{
  "model": "class-conditioned image flow-matching model",
  "dataset": "made-up road signs on poles",
  "train_examples": 61250,
  "image_size": 32,
  "horizontal_flip": false,
  "conditioning": "class",
  "arch": "unet",
  "objective": "flow_matching",
  "cond_dim": 192,
  "targets": ["outline"],
  "num_classes": 5,
  "cond_dropout": 0.1,
  "logit_normal_time": true,
  "norm": "layernorm",
  "activation": "gelu",
  "widths": [48, 96, 96, 96],
  "blocks_per_level": 3,
  "scale_shift_norm": true,
  "attention": true,
  "upsampling": "nearest_conv",
  "init": "small_normal",
  "residual_init": "zero_last",
  "optimizer": "muon",
  "muon_scale": "original",
  "lr": 0.034,
  "momentum": 0.9,
  "nesterov": true,
  "orthogonalizer": "newton_schulz_5",
  "adamw_lr_other_params": 0.00089,
  "grad_clip": 0.5,
  "ema_decay": 0.99,
  "steps": 7900,
  "batch_size": 64,
  "epochs": 8.3,
  "lr_schedule": "constant",
  "warmup_steps": 230,
  "weight_decay": 0.008,
  "adamw_weight_decay_other_params": 0.01
}
Rows from block 12, named by matrix and row number. Rows with one number belong to one channel. Each number is 200 + 40 x the weight over its row's rms, rounded and kept within 0 to 999. All counts start at 0.
# convs0: first 3x3 conv (model.mid.2.convs.0.weight, 96x96x3x3), inputs 72-95, a 3x3 kernel for each
# convs1: second 3x3 conv (model.mid.2.convs.1.weight, 96x96x3x3, transposed), outputs 72-95, a 3x3 kernel for each
convs0.65,194,228,220,153,239,206,229,194,184,163,160,141,263,199,239,295,186,149,209,140,196,157,278,182,277,128,161,155,201,205,224,229,221,297,164,159,192,234,125,161,200,157,284,218,230,189,223,222,202,144,229,173,189,221,209,220,252,184,192,143,209,187,198,251,216,265,204,80,215,270,212,196,255,131,140,151,149,260,190,137,264,178,173,188,155,178,222,182,260,177,179,162,175,218,231,250,209,182,210,182,219,138,224,167,253,177,172,168,176,147,219,255,171,209,102,207,170,191,203,236,208,269,167,251,111,230,249,216,85,175,173,172,166,247,238,236,179,157,204,173,156,155,249,209,185,161,215,257,188,191,171,195,189,142,176,215,234,285,239,145,165,98,245,286,248,169,217,229,165,181,211,147,209,183,233,147,233,216,169,247,54,267,164,144,167,151,199,148,202,207,208,228,237,210,175,166,226,218,225,150,166,244,232,199,165,156,196,203,183,207,192,178,204,124,241,184
convs1.65,146,196,194,220,185,178,229,139,200,200,189,179,197,234,162,217,204,186,200,218,217,150,116,156,224,103,193,203,237,164,238,178,210,198,198,241,187,232,226,235,243,221,190,179,201,231,161,231,193,239,244,223,279,172,177,197,128,199,207,186,179,167,223,119,135,212,242,168,295,150,118,262,275,233,217,181,263,218,234,199,181,189,100,214,146,258,179,192,172,243,165,190,242,224,144,156,185,111,243,159,218,218,170,237,201,217,245,260,208,217,265,181,176,154,209,215,205,182,222,206,171,226,217,179,159,191,201,189,194,256,203,196,271,188,225,227,186,230,250,188,229,244,241,188,178,211,238,165,108,178,264,205,185,231,212,190,196,194,137,236,169,239,213,246,229,206,184,207,107,197,182,147,231,182,132,272,218,221,305,289,219,257,270,196,241,215,216,193,191,202,179,247,230,193,212,164,161,189,187,179,245,179,176,135,178,205,206,209,115,232,145,122,236,217,228,251
convs0.66,174,198,228,277,257,161,141,162,204,148,197,145,156,132,251,209,161,159,176,271,231,163,98,220,156,170,238,154,142,177,188,165,281,180,256,194,155,205,157,228,168,205,238,219,215,232,211,164,237,203,214,215,190,147,226,244,227,192,73,236,314,205,187,189,192,220,224,167,260,178,232,195,205,214,195,234,314,177,205,294,151,230,134,175,191,241,238,205,222,183,99,177,184,261,217,253,157,245,196,196,199,182,237,153,192,246,145,162,211,167,145,186,198,207,162,138,188,194,155,168,191,166,160,150,216,192,207,212,158,154,223,276,110,242,243,167,154,184,207,213,190,251,213,242,207,201,192,221,151,255,204,178,231,233,213,153,205,161,259,208,189,222,235,211,258,190,220,116,191,147,264,166,223,188,192,208,210,184,211,177,317,207,194,289,192,234,158,208,173,195,161,261,189,161,221,178,140,187,170,247,217,281,330,198,165,279,243,183,142,154,194,185,210,229,281,255
convs1.66,150,211,229,171,162,196,170,230,189,229,211,184,203,295,239,260,261,182,166,253,192,222,259,192,214,171,180,247,159,237,165,201,262,202,210,224,166,195,129,193,156,245,192,105,205,190,124,251,205,180,180,243,177,153,112,181,169,203,280,295,181,185,206,207,142,262,123,171,202,187,193,212,179,147,200,208,60,152,212,193,213,187,149,183,230,213,149,154,242,163,169,203,260,177,166,123,162,195,245,172,169,182,148,254,177,172,218,233,188,222,187,145,194,167,197,240,256,204,216,227,223,232,169,237,246,267,185,174,309,120,256,214,212,226,198,208,188,240,178,205,197,176,256,244,205,160,274,172,254,123,187,194,133,154,265,202,210,259,181,258,177,204,186,173,195,282,212,155,232,149,175,234,163,196,237,252,270,176,166,237,241,189,201,192,237,129,198,170,111,227,259,193,201,219,225,156,274,141,155,160,234,146,85,92,228,181,249,174,175,177,193,257,245,177,255,204
convs0.67,180,170,231,253,246,218,160,210,153,225,205,207,259,247,254,117,278,301,204,261,237,201,207,168,246,220,192,258,258,197,224,116,229,244,153,166,209,257,179,137,252,158,228,207,205,228,265,300,227,195,234,231,202,188,212,305,193,143,175,185,156,197,245,254,234,118,202,180,142,206,193,226,182,176,136,291,195,196,245,187,249,139,249,176,179,228,199,244,199,203,205,148,237,274,198,192,205,189,206,176,237,136,176,185,210,191,210,142,216,194,200,192,276,169,169,132,215,173,183,203,188,161,228,236,175,197,227,162,150,290,235,174,233,105,196,276,231,159,233,185,169,181,180,152,222,173,269,67,103,216,179,117,171,149,202,171,201,236,138,230,281,251,226,180,229,216,202,183,155,246,136,176,160,214,208,114,266,140,202,208,205,191,204,142,233,219,238,199,277,188,141,167,212,253,212,202,233,171,188,180,214,280,124,211,203,105,239,197,147,140,183,166,194,192,250,187
convs1.67,213,200,197,156,134,148,171,229,185,167,94,236,199,149,174,174,183,172,220,225,187,225,176,173,202,109,175,165,224,178,196,221,212,153,140,131,158,215,176,240,240,297,213,182,247,212,167,209,245,176,239,172,208,171,210,195,255,277,213,222,238,161,212,227,210,236,224,161,208,255,238,203,168,202,176,167,180,126,247,256,244,183,125,185,198,146,217,224,150,294,164,156,185,220,229,172,178,184,223,209,177,240,171,199,225,235,200,234,258,261,174,193,177,169,169,232,220,256,244,184,196,201,221,177,149,205,198,276,194,194,151,108,249,197,197,181,194,222,225,266,200,209,254,168,177,171,161,193,214,331,236,240,267,210,153,201,256,163,211,228,175,258,196,206,215,253,184,170,172,186,234,159,234,186,168,261,167,228,225,203,214,145,162,184,141,172,191,188,251,250,149,205,169,208,214,227,276,180,193,255,185,208,341,136,172,177,253,169,122,237,148,322,158,278,290,192
convs0.68,154,203,162,204,111,173,222,195,187,145,238,205,232,209,245,193,248,202,187,154,238,253,197,149,193,118,193,172,218,81,217,192,179,218,180,214,291,174,201,138,205,246,217,205,221,250,206,196,154,143,186,254,212,192,187,215,227,221,205,181,186,165,171,154,261,264,167,169,201,162,169,261,197,114,194,154,160,228,224,120,161,164,177,210,131,243,159,203,161,202,229,224,152,151,228,189,225,248,203,165,189,221,172,135,178,182,201,196,170,175,144,173,181,212,260,243,199,259,222,191,164,297,264,193,200,214,200,170,146,119,153,222,169,103,191,175,201,215,204,238,191,212,190,170,178,173,188,178,143,141,192,186,207,134,152,223,202,254,229,178,179,179,147,248,171,151,192,221,166,216,153,187,179,198,230,207,257,221,175,204,173,205,213,149,239,108,191,129,268,199,235,203,246,238,193,262,257,217,223,152,193,218,233,220,278,135,228,199,202,212,218,159,225,246,202,235
convs1.68,203,187,246,202,297,202,219,225,229,160,225,217,208,208,188,156,204,250,197,221,154,246,298,257,200,211,193,191,197,208,234,216,181,179,172,151,198,214,153,159,182,191,185,173,127,129,145,232,323,276,256,173,273,198,167,193,195,166,223,251,146,243,273,188,155,167,194,221,283,197,185,275,243,232,131,161,238,244,189,263,221,201,238,210,231,154,300,175,173,189,209,152,215,193,130,282,202,163,173,194,220,227,223,201,259,199,197,244,176,191,201,188,164,193,230,193,197,150,172,240,213,130,222,253,183,260,240,226,275,245,250,284,218,214,153,198,222,147,221,222,179,211,213,211,199,183,221,194,229,173,160,222,262,146,200,222,213,149,233,201,204,262,206,235,254,248,195,166,170,93,226,165,202,145,150,251,205,190,246,205,106,235,207,265,76,211,209,121,141,168,173,157,195,190,220,200,200,189,167,244,247,229,267,150,251,250,207,135,211,180,197,183,258,180,233,278
convs0.69,213,178,197,219,212,235,220,212,158,156,147,179,232,176,227,197,194,256,192,205,129,241,220,159,203,194,160,204,209,165,191,277,300,267,222,234,212,270,203,187,176,261,253,185,228,166,138,209,185,138,182,220,126,212,182,156,194,188,126,234,232,166,234,197,116,141,209,269,215,230,200,186,269,232,204,227,248,205,132,226,165,132,194,223,209,278,210,189,206,199,164,201,241,151,236,219,201,180,149,244,214,217,291,197,258,242,172,224,225,237,241,185,211,193,134,183,197,206,213,174,195,211,201,267,251,248,160,138,241,162,171,182,185,271,324,165,198,250,234,173,158,240,249,192,173,213,189,175,162,156,191,157,262,214,204,280,137,195,268,126,204,197,247,163,221,197,261,170,236,186,217,204,213,181,186,157,177,296,280,161,108,164,210,207,238,179,120,277,174,224,212,202,229,199,180,168,207,231,175,155,163,138,221,206,200,196,180,293,215,257,241,261,182,258,218,290
convs1.69,166,205,207,157,181,206,199,212,198,189,210,171,247,195,171,221,269,162,280,218,208,258,233,192,261,200,188,208,207,105,115,41,194,172,203,157,215,235,220,129,171,215,196,168,189,201,233,253,222,292,188,206,192,214,119,196,200,100,277,198,149,211,147,236,251,226,219,150,184,219,217,239,191,203,150,198,189,194,263,224,149,186,153,183,222,132,136,253,193,229,215,179,160,156,250,213,198,258,220,147,212,196,134,207,211,246,191,184,225,181,171,236,135,309,205,165,143,206,157,204,158,244,226,277,216,194,136,131,180,202,175,218,165,203,192,213,133,191,260,191,149,224,203,209,163,207,169,216,232,198,234,206,205,184,203,262,223,218,248,152,184,188,216,182,108,152,207,155,226,137,157,166,137,135,292,284,218,220,247,170,225,168,230,132,159,197,149,191,232,212,263,199,182,196,159,210,156,241,290,245,181,158,196,220,244,168,190,182,183,226,281,200,129,129,175,146
convs0.70,190,212,182,73,241,259,180,240,205,172,154,219,177,221,229,200,127,189,214,192,115,218,196,195,189,171,241,204,317,222,247,370,184,163,166,203,151,193,218,236,182,182,136,234,190,222,228,216,124,175,180,248,259,183,155,179,199,189,232,241,194,184,267,189,251,186,201,213,114,211,183,141,187,277,200,238,197,237,185,223,181,189,193,218,195,196,233,257,212,216,202,173,203,192,243,222,234,199,182,166,175,162,210,195,161,184,202,230,214,205,174,204,197,156,211,274,214,226,185,180,263,242,190,252,158,181,187,183,180,176,159,190,149,264,202,200,253,188,156,241,219,212,144,193,148,158,150,213,192,199,198,193,192,189,106,149,281,151,222,203,120,190,219,240,105,224,253,186,151,217,235,212,68,264,133,181,199,86,307,209,140,154,160,130,149,177,200,205,169,216,184,173,182,153,208,191,252,147,225,230,208,202,155,137,222,196,234,154,224,193,249,277,295,228,189,149
convs1.70,227,177,201,167,140,288,196,207,230,229,194,196,209,121,249,150,187,225,248,218,217,233,212,165,139,184,199,217,272,265,236,42,170,169,86,209,243,231,269,227,182,185,196,270,205,202,163,167,229,153,219,175,219,157,191,232,156,209,247,160,225,278,242,198,220,214,230,175,202,191,159,248,147,146,163,187,156,160,224,144,184,166,250,129,211,224,227,170,194,151,178,185,209,115,181,236,197,171,195,198,162,205,236,196,167,224,219,191,234,172,237,262,181,199,172,178,189,226,271,200,174,233,126,192,195,176,124,131,240,218,228,148,174,225,185,154,184,155,248,222,195,222,196,185,153,207,234,203,238,185,153,174,203,250,246,229,212,230,127,258,243,104,142,173,224,167,201,202,246,238,210,205,139,253,169,243,249,187,218,208,240,239,150,261,215,288,205,202,176,228,136,154,208,218,225,216,222,195,180,159,206,244,282,204,223,165,206,250,191,205,156,89,171,191,163,219
convs0.71,248,220,145,281,196,217,225,275,235,155,161,184,209,137,203,243,194,193,229,231,243,163,231,196,209,239,224,275,237,116,232,254,346,228,216,169,235,231,219,213,150,279,225,192,156,163,248,173,158,195,190,198,214,223,221,200,178,177,316,253,209,177,116,176,272,159,272,215,108,143,120,191,263,82,198,277,219,190,230,171,217,188,220,209,250,160,198,245,212,177,181,179,181,200,237,150,210,239,227,166,210,193,147,125,205,183,227,224,236,213,181,145,154,140,174,148,177,253,201,143,212,241,181,168,119,212,186,288,134,327,176,262,299,268,260,150,170,141,141,196,116,231,233,215,171,207,210,189,194,146,215,157,148,257,217,220,244,181,92,189,182,186,212,262,198,244,230,232,228,272,222,227,220,185,123,89,138,267,213,254,214,168,186,187,124,221,228,272,214,228,149,221,233,237,217,177,246,215,195,195,188,163,116,224,106,211,161,231,191,178,228,153,248,157,152,186
convs1.71,177,128,174,160,169,136,142,167,133,179,211,154,191,197,188,229,245,228,213,154,223,204,147,134,165,181,172,177,260,168,84,98,175,203,195,117,248,289,198,188,242,199,219,175,131,207,205,259,244,152,296,213,170,228,269,216,221,119,139,208,204,182,160,186,244,222,234,238,156,213,188,229,197,164,141,194,151,171,205,294,189,228,188,161,241,260,241,192,186,224,129,160,118,196,166,161,185,248,192,191,227,163,166,208,205,221,192,230,177,276,216,213,242,251,241,187,217,221,285,222,207,163,229,189,176,180,133,162,131,145,216,190,269,248,192,196,202,147,214,245,231,196,214,162,163,227,224,278,184,251,201,182,197,220,210,246,296,208,218,229,208,182,179,174,177,181,177,184,135,145,184,137,164,178,260,249,232,212,170,229,155,197,197,197,212,278,160,137,128,183,180,220,164,194,139,121,251,132,259,210,232,232,254,180,228,194,236,241,221,231,188,286,202,218,188,228
convs0.72,194,177,135,210,233,176,209,255,195,264,142,242,175,265,225,172,70,269,215,183,218,213,228,347,179,184,264,156,135,136,171,122,142,240,213,174,212,176,232,186,210,174,242,203,117,208,157,159,247,259,259,128,218,192,159,231,193,159,237,242,194,216,262,232,156,149,145,254,194,220,232,272,143,229,251,194,144,294,176,247,227,183,234,168,98,155,179,249,255,239,191,214,154,187,169,251,206,174,227,237,202,206,166,234,213,218,170,257,165,164,266,236,213,114,192,228,205,219,186,193,216,197,215,231,137,197,227,179,146,164,189,254,218,260,211,170,230,108,158,178,162,190,225,193,209,175,205,151,144,216,184,112,172,206,253,160,179,161,220,222,175,261,191,185,237,224,145,220,173,204,166,248,189,152,187,153,227,156,269,162,142,214,206,176,143,250,207,237,177,191,244,181,205,257,186,173,174,219,190,231,206,230,215,230,158,280,194,204,126,274,168,219,220,173,200,164
convs1.72,222,165,141,280,161,261,177,233,156,149,287,244,204,162,253,169,215,190,209,252,176,195,226,197,57,218,223,219,138,183,278,200,196,232,243,240,201,236,189,198,158,223,150,158,206,228,212,179,234,197,190,206,249,152,162,178,223,179,126,124,181,98,185,144,207,161,123,246,171,184,143,227,201,207,228,236,236,260,203,242,222,100,177,205,217,211,262,198,251,216,176,242,125,155,166,206,219,186,191,191,281,185,236,131,209,197,155,173,240,214,186,211,249,214,213,242,259,217,252,198,196,223,232,239,211,171,166,121,189,82,204,213,165,209,244,187,241,178,214,143,278,202,248,182,168,248,205,209,183,216,229,274,217,180,262,246,296,287,225,186,176,230,258,221,216,181,167,289,200,213,159,207,218,267,226,218,124,242,176,104,206,230,228,194,222,180,175,178,188,191,197,236,184,141,244,139,205,247,244,245,180,199,217,228,212,175,178,226,244,248,217,221,239,152,153,152
convs0.73,221,226,228,213,182,153,216,263,203,185,229,303,147,189,280,171,178,227,190,220,191,175,174,217,281,169,201,221,160,189,233,196,288,152,269,272,200,216,233,174,157,165,168,249,246,204,145,144,196,259,191,213,215,168,261,143,220,134,194,273,184,157,221,190,251,207,171,186,231,155,268,277,234,205,205,214,278,174,143,239,99,176,191,194,174,245,251,215,235,194,163,227,219,252,161,219,219,151,188,304,195,219,252,144,244,157,166,208,158,219,221,244,163,188,226,185,221,187,249,212,222,144,156,210,213,197,253,213,193,230,202,225,197,158,268,186,216,152,218,205,213,192,183,218,264,221,247,261,232,231,223,180,209,209,163,160,145,211,209,139,264,196,187,165,174,114,138,230,218,285,256,263,206,177,136,269,176,275,217,156,180,161,193,196,250,183,171,155,194,244,182,178,240,250,174,232,165,216,231,181,262,128,126,250,243,151,284,185,178,250,149,187,211,97,187,166
convs1.73,164,168,163,168,107,174,126,116,243,209,196,191,176,227,278,227,117,179,205,154,151,177,233,210,175,209,227,202,120,220,122,181,159,300,212,192,182,272,227,215,213,237,180,145,223,200,180,201,189,171,161,244,189,156,183,282,241,219,195,270,177,197,252,138,186,280,193,197,204,138,143,237,258,189,209,196,195,101,248,192,163,219,236,175,230,230,234,173,245,189,218,220,173,181,196,143,220,183,235,171,185,231,191,216,194,186,200,156,175,198,109,262,199,237,139,161,185,236,231,231,257,270,202,167,208,208,134,199,204,224,196,141,223,165,239,245,223,151,175,264,220,210,160,194,262,203,190,174,130,148,162,223,140,204,185,185,235,243,235,182,199,176,201,142,187,189,145,224,246,235,237,267,219,178,276,133,263,200,215,182,221,153,183,153,150,152,211,158,164,177,262,146,213,216,149,196,166,211,178,163,217,230,252,274,198,213,146,204,203,180,154,221,238,212,233,148
convs0.74,221,194,203,259,224,214,170,162,206,175,150,208,241,206,196,180,169,170,207,207,282,280,161,163,197,232,159,304,275,244,171,180,298,151,149,117,203,309,196,270,204,195,172,210,229,194,172,201,253,213,190,232,263,151,252,121,196,288,196,210,277,227,214,174,242,157,277,250,176,148,180,180,161,114,195,179,213,230,201,176,150,230,183,233,209,263,218,277,204,210,161,190,211,201,162,206,233,271,239,207,227,206,173,166,202,223,179,190,258,243,231,209,220,197,217,138,190,226,235,210,289,256,266,227,214,168,169,97,160,209,269,253,148,153,131,237,215,258,235,193,246,172,203,213,242,178,187,152,168,189,157,157,183,194,195,197,227,197,165,257,252,230,168,233,295,241,257,163,199,145,94,173,218,180,184,153,172,157,232,191,270,250,285,251,196,111,190,196,138,146,210,206,240,215,217,161,165,140,220,201,228,167,146,206,192,194,218,195,147,277,164,188,167,210,188,221
convs1.74,162,216,121,161,167,158,197,208,207,221,181,195,168,182,203,268,264,182,195,234,238,248,232,174,112,225,200,219,152,217,154,216,221,147,154,140,182,192,220,179,205,169,192,90,163,233,148,173,202,181,109,156,178,223,185,192,174,165,184,184,196,221,147,200,207,199,213,252,190,261,224,206,177,159,167,140,160,243,259,292,267,162,220,115,197,157,224,171,202,141,215,163,194,197,270,212,210,197,208,174,241,174,188,187,194,202,175,213,218,238,209,217,266,185,206,208,220,221,163,146,143,161,102,167,142,170,272,216,276,175,165,213,289,313,279,138,184,285,94,198,192,174,244,189,219,242,202,233,234,201,211,199,206,166,217,153,249,225,158,203,127,181,274,175,251,229,212,220,159,128,268,181,175,232,257,207,271,246,212,257,220,157,132,245,281,177,146,151,114,201,177,227,180,172,199,115,239,203,187,204,217,208,236,214,174,185,139,146,207,194,168,250,270,191,322,155
convs0.75,186,198,202,296,213,187,156,202,266,153,175,233,222,238,236,170,172,153,173,198,155,239,236,203,220,170,172,145,169,215,252,201,204,179,159,87,203,278,231,224,246,240,184,120,226,262,156,161,194,236,163,188,219,185,211,204,138,215,227,269,188,244,249,140,217,135,191,148,139,267,178,195,213,230,217,222,74,244,213,205,201,216,214,201,202,228,171,217,185,216,179,248,161,241,134,194,210,240,233,233,205,149,212,171,243,218,208,166,205,196,160,266,190,214,233,241,155,237,162,132,225,185,245,276,213,223,297,266,132,201,199,182,106,179,211,220,225,269,258,191,173,262,165,220,180,184,192,204,225,208,265,223,218,191,233,231,184,166,164,208,146,171,254,221,172,178,246,229,213,180,195,211,196,216,203,243,180,214,204,77,143,200,111,176,146,192,266,131,160,159,162,232,196,232,250,187,217,207,228,189,233,169,228,324,227,187,202,130,152,237,173,216,180,209,205,136
convs1.75,170,213,207,226,223,89,203,179,211,250,225,191,227,124,306,166,165,199,214,264,117,205,169,206,231,171,229,286,203,168,232,161,106,236,216,171,194,228,229,135,157,188,109,192,121,211,163,171,276,150,217,224,193,127,209,156,204,197,172,166,233,191,234,211,229,181,243,168,241,238,149,190,180,235,184,191,276,187,215,170,195,213,174,149,203,192,162,156,211,191,147,137,182,204,197,162,197,209,210,233,213,212,145,277,178,237,164,171,231,180,147,244,204,191,173,178,145,222,144,173,185,269,169,222,244,186,225,180,238,235,153,260,206,176,188,126,207,145,193,265,206,250,260,127,167,159,165,143,162,229,210,168,154,173,220,126,234,259,177,138,178,201,216,208,276,241,272,218,203,136,224,236,202,193,242,285,221,183,188,263,239,181,212,193,206,178,185,210,296,206,295,230,205,190,173,210,209,203,203,168,166,177,153,180,126,202,231,197,270,241,216,201,268,164,177,197
convs0.76,252,243,211,255,232,124,187,185,228,242,221,216,145,153,190,166,208,214,179,201,211,239,156,127,214,152,156,209,298,150,357,256,170,202,203,206,189,248,216,161,211,170,209,205,286,199,207,179,192,178,180,168,213,169,237,235,174,299,183,182,271,214,182,174,223,200,149,145,193,238,188,199,224,227,190,243,201,299,141,157,283,185,193,229,190,241,179,207,226,193,240,162,223,187,131,150,173,191,144,202,290,219,180,178,207,203,165,202,136,179,132,161,263,188,179,206,146,197,212,136,210,167,208,190,257,230,275,191,262,195,212,234,207,172,203,223,228,170,177,138,203,270,181,223,243,103,274,181,181,210,168,198,185,221,195,222,158,260,265,212,141,130,188,226,202,168,178,204,226,144,163,142,280,206,106,222,232,157,96,154,215,138,148,174,232,185,140,198,232,236,152,235,219,180,212,216,220,207,190,259,196,205,287,118,249,255,173,170,233,222,212,226,223,272,157,236
convs1.76,187,206,171,269,177,166,206,138,232,174,155,158,237,204,179,184,243,183,276,195,227,208,171,217,156,261,222,145,238,177,258,100,184,233,155,186,130,210,169,243,203,131,150,250,165,182,210,161,207,258,170,206,241,211,134,226,190,120,263,131,179,172,192,218,179,188,204,317,243,220,176,232,144,262,206,131,222,210,159,151,186,231,230,175,257,85,123,173,234,221,182,186,199,207,168,229,155,221,207,228,130,193,138,226,206,180,120,245,280,193,236,217,148,241,246,204,227,204,177,213,183,225,169,243,146,143,138,242,209,174,241,184,147,268,108,224,183,219,218,171,280,193,146,255,184,242,280,171,296,237,163,273,165,247,202,202,224,137,193,226,248,194,211,253,169,191,198,184,236,194,209,178,259,169,141,217,189,204,144,187,212,278,230,184,196,212,200,211,212,205,226,183,236,158,209,134,220,163,161,179,220,213,119,180,297,235,187,195,194,138,196,190,262,232,170,278
convs0.77,204,223,115,121,201,143,150,239,255,232,130,216,129,152,178,201,137,189,171,208,186,186,186,190,277,227,197,201,236,200,245,105,183,205,195,206,208,152,165,168,228,155,191,216,190,253,153,211,218,304,275,158,207,219,223,212,215,231,67,176,245,242,312,147,212,258,271,179,227,154,151,189,169,216,141,208,220,272,189,191,222,195,242,222,273,159,210,219,188,261,188,212,190,204,164,188,262,145,238,177,209,310,219,211,141,173,209,210,204,276,199,188,149,228,231,223,175,166,198,217,128,185,171,173,236,209,242,178,233,261,178,151,171,166,201,133,224,109,163,226,248,189,217,282,198,221,200,163,184,185,226,212,263,209,182,139,130,175,162,156,180,217,192,141,123,182,224,159,183,231,209,197,152,232,275,228,282,220,210,263,255,271,223,143,206,215,164,220,237,274,227,206,195,150,215,312,190,223,263,249,80,208,160,208,221,148,264,199,207,142,204,213,155,163,225,183
convs1.77,248,228,205,240,218,246,219,215,227,218,230,102,199,208,169,167,216,157,222,174,96,218,183,193,153,198,209,240,210,204,187,261,236,251,166,202,201,206,212,199,278,245,215,255,227,173,210,223,143,230,171,187,221,200,137,146,191,165,313,100,177,209,151,189,235,164,189,126,196,209,169,188,210,173,185,211,187,263,168,162,154,163,219,185,222,223,242,168,209,213,209,206,207,180,199,200,180,121,204,140,188,213,268,212,223,115,241,236,253,178,160,175,222,220,205,193,227,206,186,174,197,219,225,198,216,194,217,246,255,161,259,135,242,233,210,218,166,247,222,139,239,238,148,183,120,162,128,257,157,246,168,233,191,257,188,217,217,141,233,234,223,181,256,146,271,263,133,240,197,266,278,179,224,206,154,134,232,214,204,251,219,130,252,135,175,181,164,100,158,200,211,151,220,262,219,183,205,102,207,168,268,258,285,219,167,226,132,162,189,175,201,199,194,221,205,233
convs0.78,131,257,215,186,189,174,270,218,213,171,234,196,177,154,149,197,223,210,199,131,155,168,201,178,192,228,190,243,234,148,145,166,274,169,118,208,216,140,151,232,228,297,155,141,188,144,226,216,154,198,168,239,209,211,236,196,224,214,291,194,269,170,194,208,195,216,245,232,175,123,158,268,197,162,193,192,239,232,224,159,275,212,202,201,162,225,192,214,211,169,265,266,273,207,118,166,264,156,133,176,240,169,267,212,147,176,281,171,220,217,210,169,206,259,232,192,222,188,216,207,159,193,234,231,186,181,195,202,215,227,171,228,210,103,211,245,177,205,217,206,213,226,115,140,184,122,187,155,162,244,172,186,191,175,296,314,317,136,242,253,168,133,182,172,196,203,182,131,143,253,239,183,210,165,211,84,244,173,133,108,241,167,254,220,238,154,269,185,148,169,236,219,208,164,206,166,122,269,146,164,306,219,251,171,231,161,193,204,208,221,257,226,168,178,199,213
convs1.78,229,169,186,261,180,216,237,150,166,208,207,210,261,187,215,196,228,213,183,196,201,137,183,266,184,252,170,226,120,249,172,200,227,192,215,169,194,196,241,114,144,159,200,265,219,239,177,223,130,122,207,202,291,277,199,201,141,162,126,220,283,176,177,166,192,232,245,182,219,179,247,148,209,243,212,243,201,128,217,224,211,214,238,208,173,101,219,240,144,224,188,221,167,221,149,185,220,241,163,220,166,220,178,156,210,199,184,151,196,262,237,160,249,145,210,222,187,226,224,184,198,213,150,153,240,185,234,228,175,135,184,176,216,202,140,222,238,188,195,216,176,175,182,184,232,250,252,238,197,169,154,290,154,234,216,177,289,213,246,124,166,179,139,191,200,186,286,180,203,188,197,244,164,214,127,204,246,191,222,260,245,306,146,214,74,215,173,259,159,242,191,216,152,144,204,233,169,256,220,248,130,283,78,145,177,236,180,222,171,238,288,253,209,216,174,280
convs0.79,202,177,192,239,248,235,202,128,244,169,216,180,123,177,299,258,237,200,200,172,179,191,200,191,176,201,205,170,219,237,158,252,144,241,175,227,226,246,176,239,142,187,138,235,205,219,181,193,187,195,217,244,121,189,158,287,239,158,219,259,250,228,169,158,224,89,160,290,211,184,228,199,194,175,196,227,271,258,169,122,265,182,197,176,148,183,208,171,189,230,199,268,185,261,213,202,151,191,222,135,171,205,212,216,177,203,207,132,220,194,168,175,244,195,227,220,120,200,264,193,203,268,235,220,206,265,170,222,166,167,150,182,185,245,102,185,139,235,183,163,241,240,198,187,177,198,201,186,128,165,220,121,168,205,211,232,136,176,265,202,205,174,225,114,244,241,248,206,226,227,248,170,206,236,174,137,118,174,195,160,251,230,280,211,289,200,201,294,210,185,250,169,190,177,199,190,224,166,257,187,252,120,164,167,200,103,180,218,227,258,250,213,309,170,297,212
convs1.79,189,233,161,178,179,202,177,162,257,139,120,137,145,147,277,197,165,199,192,187,188,297,190,172,198,241,253,191,240,176,232,163,223,213,146,225,186,173,268,175,202,206,204,206,202,188,239,171,178,228,327,161,248,206,188,229,164,206,205,220,167,120,221,172,188,231,193,189,211,218,207,237,203,215,153,143,169,254,193,249,145,182,163,139,201,253,204,188,167,171,186,195,184,207,133,163,232,140,228,247,196,179,259,240,206,169,200,192,250,171,190,157,212,255,171,204,191,220,225,188,138,155,152,213,103,194,242,171,240,142,220,203,221,237,193,177,187,160,182,236,195,213,235,203,216,218,158,215,213,248,221,194,224,290,212,189,164,190,265,204,199,176,110,167,170,167,202,178,148,258,213,197,209,160,217,255,278,200,212,221,155,109,171,169,181,129,126,177,147,223,157,160,203,154,201,199,167,220,221,299,218,262,291,245,97,228,162,181,81,180,140,180,190,133,210,158
convs0.80,227,246,186,268,202,211,194,256,220,249,173,240,268,230,269,240,201,210,191,243,308,286,214,180,279,214,196,132,121,277,76,55,130,144,107,140,235,214,163,207,169,218,186,194,146,251,222,253,270,145,172,245,225,228,185,195,226,211,195,199,196,185,181,199,157,176,163,139,200,195,102,243,216,245,247,194,268,192,238,131,206,244,201,204,250,196,240,221,209,233,197,216,199,188,252,219,202,210,233,205,235,158,175,185,181,195,241,123,241,156,172,278,177,230,239,220,196,166,216,203,206,201,157,149,212,196,70,126,223,143,127,244,195,200,146,181,205,246,223,246,270,249,240,207,255,214,256,227,181,272,194,191,239,238,191,201,148,162,232,180,200,182,167,242,246,239,154,205,201,243,191,159,223,250,268,229,261,211,209,206,202,253,187,241,208,224,266,248,186,249,250,280,251,225,206,243,190,160,210,154,141,197,137,175,139,197,104,243,137,235,175,222,205,194,191,191
convs1.80,214,157,222,204,229,164,192,142,197,242,253,189,157,167,177,131,245,180,206,177,139,251,192,130,127,182,211,197,297,242,266,282,319,140,246,306,204,203,233,147,196,206,229,191,143,140,109,183,165,200,128,170,235,125,205,255,173,201,194,191,177,163,173,132,263,236,206,243,198,232,221,214,241,207,161,211,126,223,170,176,180,212,219,219,156,190,145,191,200,156,192,238,197,188,142,217,215,208,192,225,175,227,215,235,257,239,186,203,196,157,230,225,132,173,222,223,220,165,196,207,256,161,166,238,169,267,328,159,229,240,265,242,172,207,239,223,145,164,201,184,133,179,220,248,147,168,186,199,251,160,142,216,115,217,212,272,116,271,273,197,124,185,218,223,168,231,244,208,220,157,234,202,222,208,189,193,150,196,207,194,192,129,161,240,214,208,246,211,215,212,209,199,225,198,187,82,147,146,231,253,229,221,268,256,214,151,219,170,174,261,142,211,205,175,238,157